config.toml
fusion = "cross_attention"
decoder_norm = "layernorm"
beta2 = 0.99
Rows from block 12 of the audio encoder of a small encoder-decoder audio transcriber, named by matrix and row number. Rows with one number belong to one neuron. Each number is 50 + 12 x the weight over its row's rms, rounded and kept within 0 to 99. All counts start at 0.
After each neuron's rows are labels from the 100 clips, of 14976, where the neuron reaches its highest value: "peak on" is the class under the peak; "strongest on" is what is common among them. Only what is clearly more common there than usual is listed. The data: babble in 24 made-up languages, each with its own sounds, syllables and stress or tones, from a formant synthesiser. In brackets: how many of the 100.
# fc1: second MLP up (encoder.blocks.12.mlp.fc1.weight, 1024x256), inputs 128-255
# fc2: second MLP down (encoder.blocks.12.mlp.fc2.weight, 256x1024, transposed), outputs 128-255

fc1.625:52 47 42 39 67 58 46 57 43 53 68 33 44 73 60 38 41 60 45 38 57 63 40 22 49 62 56 54 57 42 38 52 60 40 46 54 46 57 48 54 78 63 45 73 77 45 32 40 51 48 61 47 37 46 63 57 50 43 37 38 53 53 53 48 42 40 70 27 65 64 47 40 35 34 18 49 42 45 45 28 48 49 46 62 34 63 59 52 44 59 46 55 35 59 45 57 32 71 41 40 39 51 68 52 50 46 54 63 33 57 50 59 45 50 28 58 55 51 55 61 58 40 55 61 55 66 65 65
fc2.625:57 55 49 53 58 49 54 46 38 64 54 59 33 75 37 45 49 68 26 55 49 36 53 48 44 64 32 70 44 50 49 43 68 48 47 53 48 71 50 33 45 64 30 48 60 66 75 61 53 50 60 53 19 38 70 56 45 51 59 44 67 46 43 67 62 41 46 36 51 31 40 40 67 40 43 40 70 46 58 57 47 57 44 41 69 33 36 47 49 68 41 41 47 29 50 36 55 74 61 40 38 34 46 43 45 58 42 53 39 56 43 61 46 44 50 43 38 50 74 62 59 46 32 75 35 61 42 51
peak on: /θ/ (94)
strongest on: /θ/ (99); /ɨ/ (31)

fc1.115:58 59 17 75 35 66 53 34 49 35 56 49 71 40 45 58 63 67 54 35 30 53 60 51 45 36 39 39 37 55 48 60 59 47 40 54 53 52 25 55 44 50 43 46 44 41 32 41 74 35 75 49 58 55 44 48 29 50 71 39 24 49 42 36 45 70 36 55 58 45 52 21 78 55 45 62 70 62 64 37 54 44 59 48 39 60 50 47 58 31 55 40 43 36 59 63 43 54 53 56 68 35 72 66 48 43 56 42 54 47 62 41 61 61 28 54 50 37 57 54 48 42 50 50 54 48 18 69
fc2.115:19 33 55 54 34 50 47 36 61 49 38 62 41 57 77 65 45 51 53 56 48 45 60 41 53 72 49 62 22 41 60 69 54 35 53 57 42 42 25 57 31 41 36 46 28 51 66 63 55 53 47 53 60 58 53 40 35 41 51 46 46 54 33 54 50 45 57 55 71 33 42 42 44 49 43 77 51 51 41 59 50 46 58 44 37 41 52 32 85 43 73 57 50 43 48 59 50 60 58 41 84 43 18 71 36 53 61 57 55 46 49 39 49 38 41 63 62 37 47 74 61 53 18 27 74 54 59 48
peak on: /ð/ (57)
strongest on: /ð/ (100); prosody: no stress (69); /p/ (50); /ɪ/ (49)

fc1.311:66 52 53 45 61 35 38 64 50 60 60 61 40 48 41 63 51 53 70 53 29 73 41 50 48 39 52 42 68 37 36 43 59 51 32 29 47 33 64 62 47 46 28 70 64 41 43 32 47 51 60 64 51 41 47 55 58 34 55 48 57 47 58 64 57 50 59 60 56 26 43 44 58 28 56 45 61 41 50 34 50 48 63 50 44 49 55 35 54 66 44 33 35 73 62 56 49 70 55 47 53 69 52 62 60 55 45 44 56 41 48 47 37 66 62 36 72 40 55 57 49 45 55 53 47 56 65 26
fc2.311:33 66 53 60 63 44 42 50 53 70 51 46 52 34 38 42 47 45 60 64 77 30 28 42 58 56 82 67 44 46 76 70 48 64 57 47 57 44 43 27 54 67 44 58 38 49 40 50 45 63 37 66 58 46 59 45 51 64 39 78 58 69 57 33 47 36 72 61 52 51 44 52 48 68 54 48 48 37 59 59 53 63 47 64 36 56 48 52 52 57 35 68 57 35 43 61 47 63 13 62 54 25 73 48 49 77 39 49 57 73 52 54 55 61 38 54 45 50 65 53 48 33 51 48 55 57 51 56
peak on: /θ/ (39); /b/ (28)
strongest on: /θ/ (53)

fc1.63:65 62 34 45 53 48 62 56 49 51 57 54 46 43 46 68 38 63 33 83 59 48 24 37 66 51 25 54 40 59 41 68 81 55 69 54 73 48 38 57 40 53 39 67 40 56 40 57 59 46 53 38 58 51 62 53 51 27 34 63 30 51 60 49 46 52 44 49 40 47 55 66 68 43 34 78 63 52 60 52 47 54 73 49 61 60 41 46 44 38 66 39 68 51 42 47 46 46 59 53 46 46 50 49 55 39 42 39 34 31 62 37 49 50 43 69 51 47 49 46 48 55 54 50 60 31 43 52
fc2.63:50 42 59 47 43 35 59 60 49 47 59 48 42 26 43 58 35 60 44 53 56 54 39 43 46 50 36 43 60 32 32 46 36 68 62 51 55 45 45 46 69 48 34 27 32 55 40 50 37 66 45 42 65 74 57 31 69 28 26 44 38 52 59 50 64 61 34 51 57 49 37 69 56 56 45 66 37 61 61 75 52 48 42 46 63 62 51 46 60 50 52 51 76 65 43 43 34 60 55 38 40 53 54 59 62 69 40 53 29 42 35 53 51 68 63 32 42 63 59 42 78 45 51 55 60 48 72 61
peak on: silence (78)
strongest on: /w/ (44); /aɪ/ (29)

fc1.393:44 58 47 48 58 47 20 61 57 59 38 53 46 44 45 30 55 29 55 44 53 55 51 39 39 53 67 61 42 22 49 61 70 44 55 32 57 65 54 82 58 41 46 49 50 54 35 85 45 51 40 49 28 40 54 45 42 46 30 44 57 38 54 55 53 41 48 64 62 66 52 40 59 43 34 26 45 43 74 38 56 49 51 66 63 40 37 69 47 71 64 36 46 63 44 56 44 65 67 48 66 64 74 49 65 65 50 49 50 58 55 46 30 37 59 66 69 54 66 51 59 63 61 48 44 66 61 58
fc2.393:58 33 70 32 34 54 59 40 54 65 45 39 36 24 57 35 64 60 54 34 49 43 42 45 62 56 34 38 76 37 60 51 49 64 56 46 23 55 41 58 57 45 54 31 67 26 33 59 44 48 70 41 63 46 64 66 30 47 66 69 51 50 36 60 76 52 54 30 58 29 21 33 65 49 37 68 51 65 44 56 44 42 65 65 71 54 48 46 53 45 52 52 71 64 53 71 51 65 32 48 43 65 41 57 59 59 52 35 60 41 66 69 72 49 41 31 46 43 67 56 47 39 75 31 44 39 57 66
peak on: /θ/ (45); /ts/ (36)
strongest on: /θ/ (56); /ts/ (45); /z/ (45); /ɑ̃/ (41)

fc1.244:49 38 74 61 58 54 57 33 49 47 38 49 61 35 41 36 38 46 46 48 41 60 54 41 52 41 47 48 41 50 63 42 30 53 61 58 46 46 65 50 62 64 64 60 53 52 71 67 49 53 31 43 62 36 62 28 53 50 61 35 53 34 56 48 48 49 63 46 44 46 34 43 38 39 39 42 36 69 42 33 38 62 35 55 42 51 53 40 79 70 57 63 43 24 42 50 45 33 59 38 35 67 58 46 35 52 32 53 55 46 46 48 28 46 43 40 22 62 41 38 37 42 47 73 33 33 84 44
fc2.244:46 35 31 59 54 33 67 53 54 59 71 79 54 47 62 48 35 62 33 56 45 50 42 31 48 68 41 54 72 55 57 59 37 52 50 46 35 54 49 53 37 53 52 40 37 47 67 61 54 52 53 70 55 52 39 94 55 44 46 70 39 42 33 48 24 29 50 68 46 54 37 49 41 38 35 40 49 19 36 49 58 40 41 53 62 40 43 38 58 43 50 68 59 65 51 38 49 35 58 57 49 47 44 67 57 54 77 50 68 52 47 50 55 61 63 55 69 59 43 19 43 67 53 46 70 55 60 51
peak on: silence (100)
strongest on: reverberation (71); /ɪ/ (38); /ð/ (30)

fc1.558:44 68 62 49 30 48 56 72 61 50 35 58 67 57 70 59 45 42 39 24 26 59 48 52 69 44 48 60 69 39 34 41 26 55 40 45 64 54 57 69 45 60 36 53 41 73 79 57 60 51 50 62 37 42 51 56 60 46 38 58 38 45 49 49 31 34 41 65 62 40 36 38 25 36 26 57 38 39 60 62 57 47 49 44 48 53 65 33 62 57 72 48 33 50 55 43 54 44 43 30 53 46 54 43 54 71 46 70 53 56 50 40 40 40 61 50 41 41 52 44 43 45 46 52 44 47 44 46
fc2.558:46 63 57 66 38 51 41 37 53 33 40 36 70 56 34 59 48 36 64 62 45 68 35 49 34 41 46 53 44 47 56 60 42 57 47 57 21 37 40 44 28 49 51 40 27 43 42 46 35 77 64 39 68 48 55 67 36 62 40 56 54 67 48 50 45 68 48 66 59 52 59 59 53 69 36 51 58 25 50 44 36 51 48 66 49 55 33 65 25 51 51 44 48 45 59 42 65 39 52 30 24 51 36 67 51 39 57 31 63 40 65 69 48 42 31 46 40 53 60 26 45 33 73 40 58 43 60 58
peak on: silence (94)
strongest on: /ɔɪ/ (44)

fc1.629:48 56 48 45 60 57 38 63 43 26 50 52 43 50 46 43 61 66 59 62 57 42 53 64 66 29 25 40 57 62 60 55 55 27 35 48 38 74 47 71 46 38 46 16 66 45 46 58 61 62 44 51 45 54 75 42 42 53 34 41 66 34 56 41 58 51 72 50 50 66 78 45 62 28 48 35 49 41 54 51 64 60 51 48 54 48 47 62 71 48 40 39 55 44 50 41 49 46 40 56 52 35 64 59 61 50 43 51 57 21 43 48 33 60 35 45 43 59 61 37 45 53 58 35 59 42 65 79
fc2.629:48 54 47 46 48 38 56 30 67 50 29 53 61 61 65 51 55 72 54 58 55 62 52 43 50 53 34 44 41 63 71 64 35 57 45 51 58 43 51 53 50 31 52 39 59 34 52 52 48 57 45 36 62 46 33 46 36 34 83 56 53 41 67 50 52 48 52 60 55 85 42 42 47 42 50 53 38 52 20 33 76 28 26 53 49 73 46 54 48 25 49 30 60 58 56 45 64 47 47 70 59 59 58 36 44 53 46 59 41 44 42 56 31 36 48 56 34 48 65 57 58 51 29 46 77 55 47 31
peak on: /ʃ/ (88)
strongest on: /ʃ/ (98); /k/ (57); /p/ (53); /ɪ/ (42)

fc1.34:60 50 57 55 40 39 71 47 40 40 28 53 63 64 35 28 47 44 58 79 72 48 41 48 56 68 55 69 48 49 45 51 36 11 58 61 44 56 29 47 64 48 43 40 60 53 59 79 51 39 55 42 43 41 46 62 63 42 40 51 40 43 57 73 48 39 50 60 45 60 24 48 63 57 22 56 28 28 66 40 68 45 58 38 55 31 51 42 62 60 56 46 62 61 42 60 46 52 55 46 39 67 24 69 54 67 46 48 56 44 58 29 69 52 43 75 38 45 44 33 56 45 45 56 34 57 45 53
fc2.34:51 58 23 34 71 60 37 35 58 57 65 50 64 69 45 56 42 58 51 37 48 47 47 53 28 54 52 58 53 32 53 50 44 36 49 44 44 49 43 27 40 54 54 65 63 30 69 55 49 73 66 50 58 53 43 56 52 55 51 57 76 45 26 40 44 42 46 60 47 68 50 35 61 27 61 73 37 53 50 67 29 52 35 58 44 40 12 48 26 51 34 61 61 48 56 58 44 35 59 44 64 46 57 56 46 60 53 44 53 30 65 62 44 61 49 26 58 45 45 53 46 53 68 61 37 69 39 60
peak on: /ð/ (36)
strongest on: /ð/ (69); prosody: no stress (59); /ɪ/ (41); /ts/ (38)

fc1.622:52 60 67 51 74 39 44 53 60 33 51 61 63 44 59 59 79 71 39 47 51 51 35 50 66 50 33 38 56 62 58 40 46 43 70 23 74 27 49 61 33 54 64 41 62 45 52 56 53 42 38 60 43 21 29 17 36 45 35 53 59 52 67 62 41 55 34 52 61 58 37 35 58 72 44 59 56 49 41 72 31 44 38 42 63 51 53 46 58 66 50 48 54 51 45 53 65 76 38 42 60 45 46 41 54 45 71 38 54 41 55 37 39 60 62 44 62 34 41 34 57 28 64 67 50 52 41 35
fc2.622:45 50 42 26 62 46 47 51 53 33 54 60 48 36 35 53 44 77 69 53 32 62 44 57 39 44 69 38 63 52 66 37 47 39 39 90 47 51 38 42 49 46 59 69 59 52 56 53 47 48 57 46 47 34 63 43 50 73 36 69 49 46 48 77 61 26 27 61 43 45 53 50 62 34 46 44 45 61 13 58 45 52 46 38 37 77 45 40 64 56 72 52 61 68 35 37 53 59 55 32 53 46 45 43 68 48 47 23 57 37 45 40 72 48 57 34 56 43 43 43 40 26 59 45 48 47 40 61
peak on: silence (100)
strongest on: reverberation (68); /j/ (46); /r/ (40); /ɹ/ (39)

fc1.80:51 43 41 40 61 64 68 51 42 61 79 56 44 39 54 79 50 55 62 57 65 48 19 44 49 75 51 62 45 51 52 42 38 31 35 59 44 53 49 30 45 45 54 47 70 67 44 44 48 58 47 65 42 56 51 64 37 73 39 38 19 28 45 66 39 66 33 55 71 80 31 55 56 37 59 53 32 54 48 57 73 54 50 24 58 51 62 51 45 45 46 37 35 52 46 60 48 64 64 31 47 57 35 56 63 50 39 50 41 66 51 52 71 57 38 50 50 50 58 65 54 53 69 50 73 56 67 49
fc2.80:58 48 50 49 54 38 67 78 39 34 50 38 48 38 55 66 32 51 71 55 37 82 46 47 60 54 45 24 43 58 40 51 60 66 53 42 57 59 74 46 55 55 60 70 43 31 60 35 59 29 51 55 27 64 36 54 62 46 53 41 40 72 55 29 37 37 55 47 41 47 47 68 23 62 50 66 36 55 64 50 26 55 79 63 70 43 51 65 58 58 59 47 51 50 50 40 51 42 61 47 60 34 43 55 42 60 60 51 58 39 59 41 59 53 57 48 40 40 34 51 50 56 61 50 47 61 56 58
peak on: /j/ (69)
strongest on: /j/ (92); /ə/ (43); /ø/ (37); /ʎ/ (36)

fc1.112:58 18 42 56 53 39 44 72 47 52 51 64 62 46 52 45 37 48 56 59 43 63 43 58 47 48 59 73 72 57 45 60 44 63 67 44 53 43 34 58 45 43 35 44 56 54 50 44 63 35 40 57 62 51 76 65 57 23 40 42 59 49 46 55 63 51 68 55 48 54 39 27 64 54 34 54 38 64 53 34 49 73 40 55 42 24 64 70 50 37 27 57 27 56 61 72 39 45 82 40 44 30 47 72 51 67 53 48 36 31 43 57 63 38 49 40 63 68 34 60 36 43 71 54 51 61 59 74
fc2.112:55 60 33 48 45 46 66 38 57 58 60 52 60 69 45 54 51 46 46 51 49 57 43 67 62 40 68 43 58 62 64 57 53 37 49 43 42 33 62 48 50 75 67 66 40 66 45 56 60 60 54 38 49 32 40 60 50 42 67 48 48 41 42 40 56 55 32 57 61 52 45 36 41 32 66 66 70 55 47 47 40 45 63 49 44 55 57 85 35 70 28 53 54 38 34 59 80 55 66 37 39 54 48 48 36 58 46 61 63 63 72 45 47 56 56 35 50 36 30 41 35 42 45 69 51 34 66 50
peak on: /ð/ (64)
strongest on: prosody: no stress (75); /ð/ (74); /ɪ/ (68); /e/ (58)

fc1.652:45 50 48 51 67 61 43 60 54 52 41 61 62 54 60 57 38 56 39 61 68 52 38 42 30 63 27 43 47 38 44 48 37 40 64 21 36 84 52 42 49 44 72 63 56 47 62 48 55 43 65 44 54 29 43 54 59 58 49 76 38 56 41 33 85 59 47 47 61 61 36 37 40 33 52 44 25 54 44 29 55 47 45 49 54 42 41 55 45 34 29 34 56 69 61 44 58 44 52 37 81 53 34 36 59 39 37 72 45 62 68 42 81 48 57 49 60 59 72 66 31 64 48 27 55 45 50 62
fc2.652:47 67 62 51 62 40 36 46 80 38 71 52 54 33 47 46 35 36 48 61 55 47 52 39 48 51 64 73 33 69 62 63 32 30 37 43 54 37 56 59 38 47 60 56 50 45 62 65 47 49 49 43 38 34 61 50 36 81 67 45 53 32 40 63 45 46 61 51 36 35 38 56 71 46 37 33 59 44 30 56 39 55 37 31 51 49 53 46 59 76 23 52 52 41 42 54 72 47 42 45 44 68 47 42 70 28 50 34 40 46 69 61 64 62 61 50 60 61 29 62 60 69 57 45 48 56 42 39
peak on: /j/ (36)
strongest on: /j/ (62); /u/ (48); /eɪ/ (37); /ɑ/ (37)

fc1.478:42 44 28 57 46 68 60 61 40 53 73 41 72 45 60 55 49 53 29 37 49 53 52 41 50 39 45 40 58 25 46 48 58 45 78 54 67 52 67 54 55 33 65 58 46 47 50 66 62 34 55 48 47 38 69 38 50 42 55 35 43 52 53 50 53 67 42 59 47 49 75 41 46 43 44 52 46 48 51 56 38 51 46 56 47 47 22 44 50 54 50 47 40 26 57 64 57 58 30 49 72 50 42 50 75 35 49 44 31 34 46 75 45 56 74 67 41 43 46 66 44 58 54 57 48 69 42 71
fc2.478:58 54 37 48 25 47 69 33 51 25 41 55 73 40 50 34 93 45 44 38 52 54 40 31 63 42 65 28 39 48 47 56 60 53 59 44 20 44 38 44 54 57 56 48 65 61 31 50 48 46 40 37 60 55 52 40 32 35 42 58 50 51 44 48 45 48 41 52 71 58 56 67 66 48 38 31 40 52 29 48 40 30 42 36 47 60 65 68 29 37 40 42 43 63 54 44 53 44 52 44 38 56 59 40 52 59 44 50 39 32 42 44 56 52 46 34 48 54 65 53 69 44 28 61 66 76 56 48
peak on: /θ/ (69)
strongest on: /θ/ (95); prosody: stress on first syllables (60); /ɛ/ (38); /ʊ/ (35)

fc1.245:56 56 41 34 49 51 47 62 60 62 70 51 31 51 44 39 46 53 72 59 63 43 44 46 57 59 43 51 49 45 63 66 33 49 35 35 44 30 40 63 62 64 33 64 62 60 64 31 46 43 56 75 57 55 38 34 65 56 44 53 63 44 35 42 69 21 43 34 56 45 54 44 44 44 42 33 36 35 40 54 68 60 43 59 55 36 49 58 41 57 34 50 50 25 61 53 26 65 45 49 55 64 36 45 55 43 31 49 69 61 54 51 35 29 56 52 27 48 68 48 71 56 51 45 47 65 51 51
fc2.245:48 52 49 25 48 45 51 61 67 28 49 50 47 75 41 49 57 30 80 61 57 56 34 62 57 43 52 45 49 52 44 30 68 50 46 69 19 38 54 38 55 55 73 44 43 46 53 28 56 33 50 63 51 54 35 61 53 51 56 71 61 56 44 64 39 60 31 62 61 41 62 32 58 55 44 49 48 46 40 42 29 38 32 53 37 56 17 65 63 44 59 57 46 53 67 48 25 31 51 43 59 50 62 67 37 36 31 59 33 62 66 40 49 57 48 50 50 42 44 66 48 56 48 23 50 40 61 67
peak on: /j/ (70)
strongest on: /j/ (79); /u/ (37); /ɑ/ (37); /r/ (28)

fc1.401:41 34 56 35 50 49 51 47 56 47 31 67 50 58 56 62 54 29 63 44 63 60 64 29 46 28 43 60 31 61 44 50 54 57 60 46 41 70 55 39 29 59 68 54 45 62 46 40 35 56 49 40 51 43 62 61 50 41 30 34 37 33 39 51 62 41 71 55 42 67 42 52 40 41 45 63 40 44 55 49 55 66 48 75 45 55 49 56 46 50 38 51 40 43 74 47 35 60 73 48 43 28 45 59 51 37 47 51 59 38 64 39 39 54 84 61 22 39 67 60 57 55 43 30 51 51 50 75
fc2.401:73 56 42 57 60 60 53 49 50 54 57 55 37 35 66 45 22 55 56 63 39 52 58 70 45 42 67 53 71 54 40 73 61 40 40 49 34 54 62 71 65 36 56 65 35 66 19 52 44 58 58 64 30 51 51 55 30 53 61 47 33 45 59 55 74 46 55 58 68 53 42 54 64 48 36 54 54 26 48 54 70 78 49 49 57 46 72 46 56 33 57 49 28 70 50 46 46 47 43 31 69 49 34 33 51 44 31 47 63 65 51 52 74 61 50 27 54 49 44 41 23 69 68 56 31 53 63 57
peak on: /j/ (55)
strongest on: /j/ (90); /u/ (44); /ɑ/ (43); /eɪ/ (40)

fc1.54:39 38 39 41 73 50 63 73 48 39 73 49 50 39 56 26 54 58 34 41 55 60 70 49 50 44 42 22 54 57 70 67 39 61 49 59 48 47 58 56 54 46 48 30 74 43 51 43 46 49 54 39 54 45 38 58 36 36 75 59 60 25 59 57 36 40 44 41 43 55 55 53 56 51 61 32 30 40 34 62 42 49 44 57 65 43 54 26 55 29 35 51 53 62 65 59 45 26 46 48 59 57 24 44 58 51 51 29 38 20 35 54 57 39 60 45 41 69 52 54 35 57 57 62 63 48 44 26
fc2.54:38 69 58 55 66 52 39 58 56 58 63 43 36 58 70 61 62 39 62 53 46 44 30 63 35 31 54 52 48 60 48 35 44 46 40 67 48 48 51 27 43 30 32 53 66 58 35 45 49 42 38 49 37 53 43 39 54 26 31 49 35 26 65 44 50 30 57 34 25 53 48 58 74 42 59 47 60 54 46 49 49 43 49 56 52 64 31 63 57 53 35 38 39 40 58 45 41 31 46 68 49 30 47 48 39 69 50 32 33 73 34 69 33 49 44 51 63 41 62 66 61 47 21 60 57 37 37 55
peak on: /ʃ/ (99)
strongest on: /ʃ/ (99); /ʌ/ (38)

fc1.669:40 51 47 52 26 54 65 34 56 38 32 16 57 67 38 36 28 53 41 44 51 66 61 60 37 60 39 59 42 32 58 65 46 34 51 40 54 49 37 58 53 39 55 46 30 49 27 63 46 47 57 80 63 54 34 53 39 49 43 57 46 51 47 35 51 53 49 50 55 42 32 48 63 61 56 70 69 59 56 46 58 46 50 56 40 41 46 55 74 35 48 61 70 55 42 69 44 41 71 35 80 54 52 54 56 50 56 46 42 61 57 49 55 63 35 62 64 37 67 46 39 61 59 40 58 50 31 68
fc2.669:49 67 33 38 55 35 60 25 53 36 42 29 48 68 51 49 38 53 61 45 65 54 58 66 64 43 72 63 30 56 64 43 57 47 36 61 64 44 43 55 47 44 50 53 48 34 55 54 38 49 41 59 69 51 51 48 35 42 62 53 39 46 67 40 55 41 64 33 25 42 27 41 49 75 38 63 46 45 50 41 65 45 72 46 37 49 55 59 67 45 60 51 65 57 53 53 72 22 84 48 71 44 42 51 62 60 48 75 57 66 60 43 43 71 26 61 62 37 60 58 56 51 53 28 50 56 19 68
peak on: /ð/ (52)
strongest on: /ð/ (100); prosody: no stress (67); /p/ (51); /ɪ/ (49)

fc1.68:57 34 77 49 35 62 54 53 50 49 60 35 71 45 43 63 44 44 44 45 39 64 41 56 56 65 45 71 34 55 59 23 50 36 37 39 44 54 56 47 54 50 63 46 54 47 41 60 64 45 45 48 23 37 54 58 44 39 59 32 26 51 57 45 85 49 57 69 60 57 48 59 24 57 52 55 40 48 43 65 54 44 47 50 63 68 59 44 63 38 38 43 53 56 50 26 62 39 58 52 37 68 69 32 42 79 55 75 31 51 72 32 53 62 54 54 58 35 69 51 55 36 43 65 63 40 53 36
fc2.68:77 69 34 59 47 58 37 63 48 30 38 58 38 50 53 43 29 44 66 38 65 37 43 67 40 38 56 57 50 59 31 72 39 54 41 64 38 34 40 55 57 55 37 43 50 49 62 58 57 64 33 55 41 46 65 60 78 62 55 52 40 40 39 45 30 59 45 42 44 54 48 31 58 62 57 32 53 37 54 60 43 58 47 56 59 52 66 46 37 77 59 58 66 40 56 73 27 62 43 38 69 49 64 49 46 30 43 49 60 45 46 71 77 46 45 30 44 53 55 43 50 62 34 59 37 37 57 46
peak on: silence (76)
strongest on: /ʊ/ (42); /θ/ (38); /ʃ/ (34)

fc1.592:71 44 57 56 42 53 48 75 42 25 36 45 57 46 62 64 34 49 42 57 39 28 46 33 71 56 57 60 62 49 54 47 45 52 47 55 25 40 50 56 33 49 54 56 45 57 54 52 38 23 61 36 38 60 59 33 41 50 40 64 50 42 51 45 45 57 53 57 51 55 20 61 68 65 48 40 36 40 60 50 46 63 61 64 43 38 55 45 59 45 57 52 34 41 65 54 43 53 42 40 27 60 31 63 38 54 63 49 43 52 43 68 55 56 58 44 49 51 47 52 59 50 55 60 61 55 57 38
fc2.592:60 45 44 52 58 42 60 56 33 40 52 49 43 66 41 40 30 46 35 41 45 45 48 39 28 70 32 39 58 56 31 53 48 33 26 45 66 38 72 50 65 52 24 65 58 55 75 62 37 36 37 46 36 48 54 53 47 42 29 43 77 41 37 43 62 56 68 48 47 49 69 42 50 50 50 53 49 49 62 45 41 50 38 37 51 52 57 41 46 54 23 64 60 62 62 56 32 66 42 53 31 54 48 45 58 42 40 47 51 61 52 64 58 49 39 48 39 60 50 41 39 60 49 45 48 46 68 49
peak on: silence (100)
strongest on: /p/ (42); /ts/ (36)

fc1.73:70 56 45 41 50 51 61 21 76 21 39 50 47 68 36 52 43 62 54 45 55 67 60 41 47 55 50 46 46 47 56 49 47 36 46 51 57 57 48 30 39 58 41 72 35 56 50 31 48 57 40 45 34 41 38 34 52 71 43 58 69 51 50 13 63 46 32 50 78 58 32 43 36 36 49 52 43 54 63 36 59 52 52 43 48 54 60 59 47 39 38 53 35 55 78 56 58 37 57 25 66 49 46 52 77 50 34 50 47 36 64 56 50 49 38 38 48 63 39 28 76 42 46 34 36 61 53 60
fc2.73:50 70 48 56 61 38 56 51 52 50 58 68 52 54 65 51 29 47 62 48 46 64 51 60 58 48 55 36 61 70 58 59 49 62 59 48 48 48 38 52 49 36 57 57 45 58 50 30 43 56 48 51 26 56 43 40 86 35 67 54 44 37 39 47 52 53 56 60 53 61 54 40 33 63 50 37 51 28 38 64 42 47 49 58 65 70 42 47 56 49 49 41 53 74 55 58 57 41 53 44 65 60 38 64 38 61 45 52 63 78 67 51 69 55 37 34 66 44 37 57 55 64 43 54 44 69 38 50
peak on: /j/ (51); /u/ (28)
strongest on: /j/ (100); /u/ (86); /eɪ/ (65); /ɑ/ (58)

fc1.635:49 53 46 39 67 49 52 46 51 55 40 53 28 69 40 64 42 53 32 36 62 33 23 62 46 51 29 58 67 69 41 47 45 34 47 42 64 56 66 42 44 48 62 60 76 70 35 57 45 56 55 66 59 55 65 54 55 42 50 70 37 56 42 67 61 45 39 38 51 45 48 43 63 63 55 54 58 48 45 43 66 43 35 51 70 47 51 58 41 45 25 55 43 22 52 30 19 70 83 50 40 39 47 56 48 27 46 53 58 50 55 44 36 15 40 42 32 52 44 51 29 52 42 44 53 45 45 56
fc2.635:61 80 52 62 41 39 38 52 63 55 60 56 64 46 48 55 63 22 66 53 66 53 46 55 36 39 52 39 54 56 58 27 51 14 30 46 45 60 55 46 75 45 58 55 59 57 38 37 39 37 37 60 30 25 48 51 63 46 53 46 43 52 31 37 42 49 50 44 62 68 39 54 76 34 40 53 57 37 69 58 79 55 64 31 45 51 57 35 52 54 74 54 54 42 52 63 65 61 33 48 46 56 39 41 31 43 45 56 57 64 47 37 60 59 45 74 44 42 54 43 44 54 47 68 49 34 61 56
peak on: /j/ (28)
strongest on: /y/ (57); /ɔɪ/ (55); /j/ (54); /i/ (49)

fc1.708:66 49 43 63 34 75 56 45 46 36 44 21 52 21 57 43 45 63 48 67 54 52 64 66 42 54 27 44 57 53 59 57 43 54 47 47 62 40 40 43 56 38 60 56 46 53 73 42 52 47 67 46 65 34 74 57 52 32 40 46 54 69 38 67 35 55 59 66 45 43 33 34 63 57 58 54 67 54 57 67 57 32 59 47 39 41 31 32 58 36 48 66 64 28 52 81 59 59 41 48 51 47 51 53 51 53 34 68 50 58 55 53 63 41 33 40 59 40 45 48 39 50 50 69 31 51 50 67
fc2.708:39 58 21 59 45 65 58 44 65 54 64 59 54 56 38 48 45 46 38 41 31 27 34 44 44 32 52 44 36 50 58 70 72 51 47 48 53 64 33 44 50 44 31 49 29 28 63 36 58 63 26 51 29 47 65 27 37 48 57 40 60 51 35 36 50 47 39 45 53 38 51 33 56 54 51 59 61 47 57 37 40 38 64 64 47 62 62 70 67 49 45 48 71 55 50 34 55 62 82 58 45 50 19 52 38 49 54 65 55 60 46 55 42 75 69 71 53 44 57 39 54 47 73 50 37 46 31 45
peak on: /ð/ (66)
strongest on: /ð/ (87); prosody: no stress (67); /ɪ/ (36)

fc1.151:49 82 48 38 56 55 66 59 61 58 70 47 54 22 68 37 52 67 60 52 57 58 37 56 58 54 44 54 45 39 49 51 41 46 38 44 39 39 62 53 39 58 33 54 45 50 72 59 44 25 78 42 57 36 59 54 48 37 69 51 64 41 55 50 58 39 52 70 61 49 26 57 56 44 76 25 59 55 59 20 57 59 50 48 55 78 15 41 57 46 56 42 45 29 57 55 38 50 51 46 44 51 58 40 33 55 48 77 55 27 49 36 47 40 43 53 36 58 58 75 51 39 51 51 62 24 79 38
fc2.151:28 66 51 43 25 52 61 37 65 41 39 53 44 54 41 34 47 39 52 41 38 44 66 49 45 27 54 66 36 50 18 32 67 29 43 67 41 41 40 46 22 46 61 52 72 55 42 30 41 41 34 32 47 48 56 32 48 55 46 52 62 58 46 41 47 71 35 56 54 51 56 51 59 31 61 53 46 37 70 51 56 61 55 44 39 46 52 46 49 46 55 37 48 51 58 51 47 36 47 63 66 46 66 60 68 44 28 58 56 44 64 66 62 62 56 59 69 62 40 55 38 45 39 59 54 39 67 47
peak on: /θ/ (93)
strongest on: /θ/ (93); /ɨ/ (33)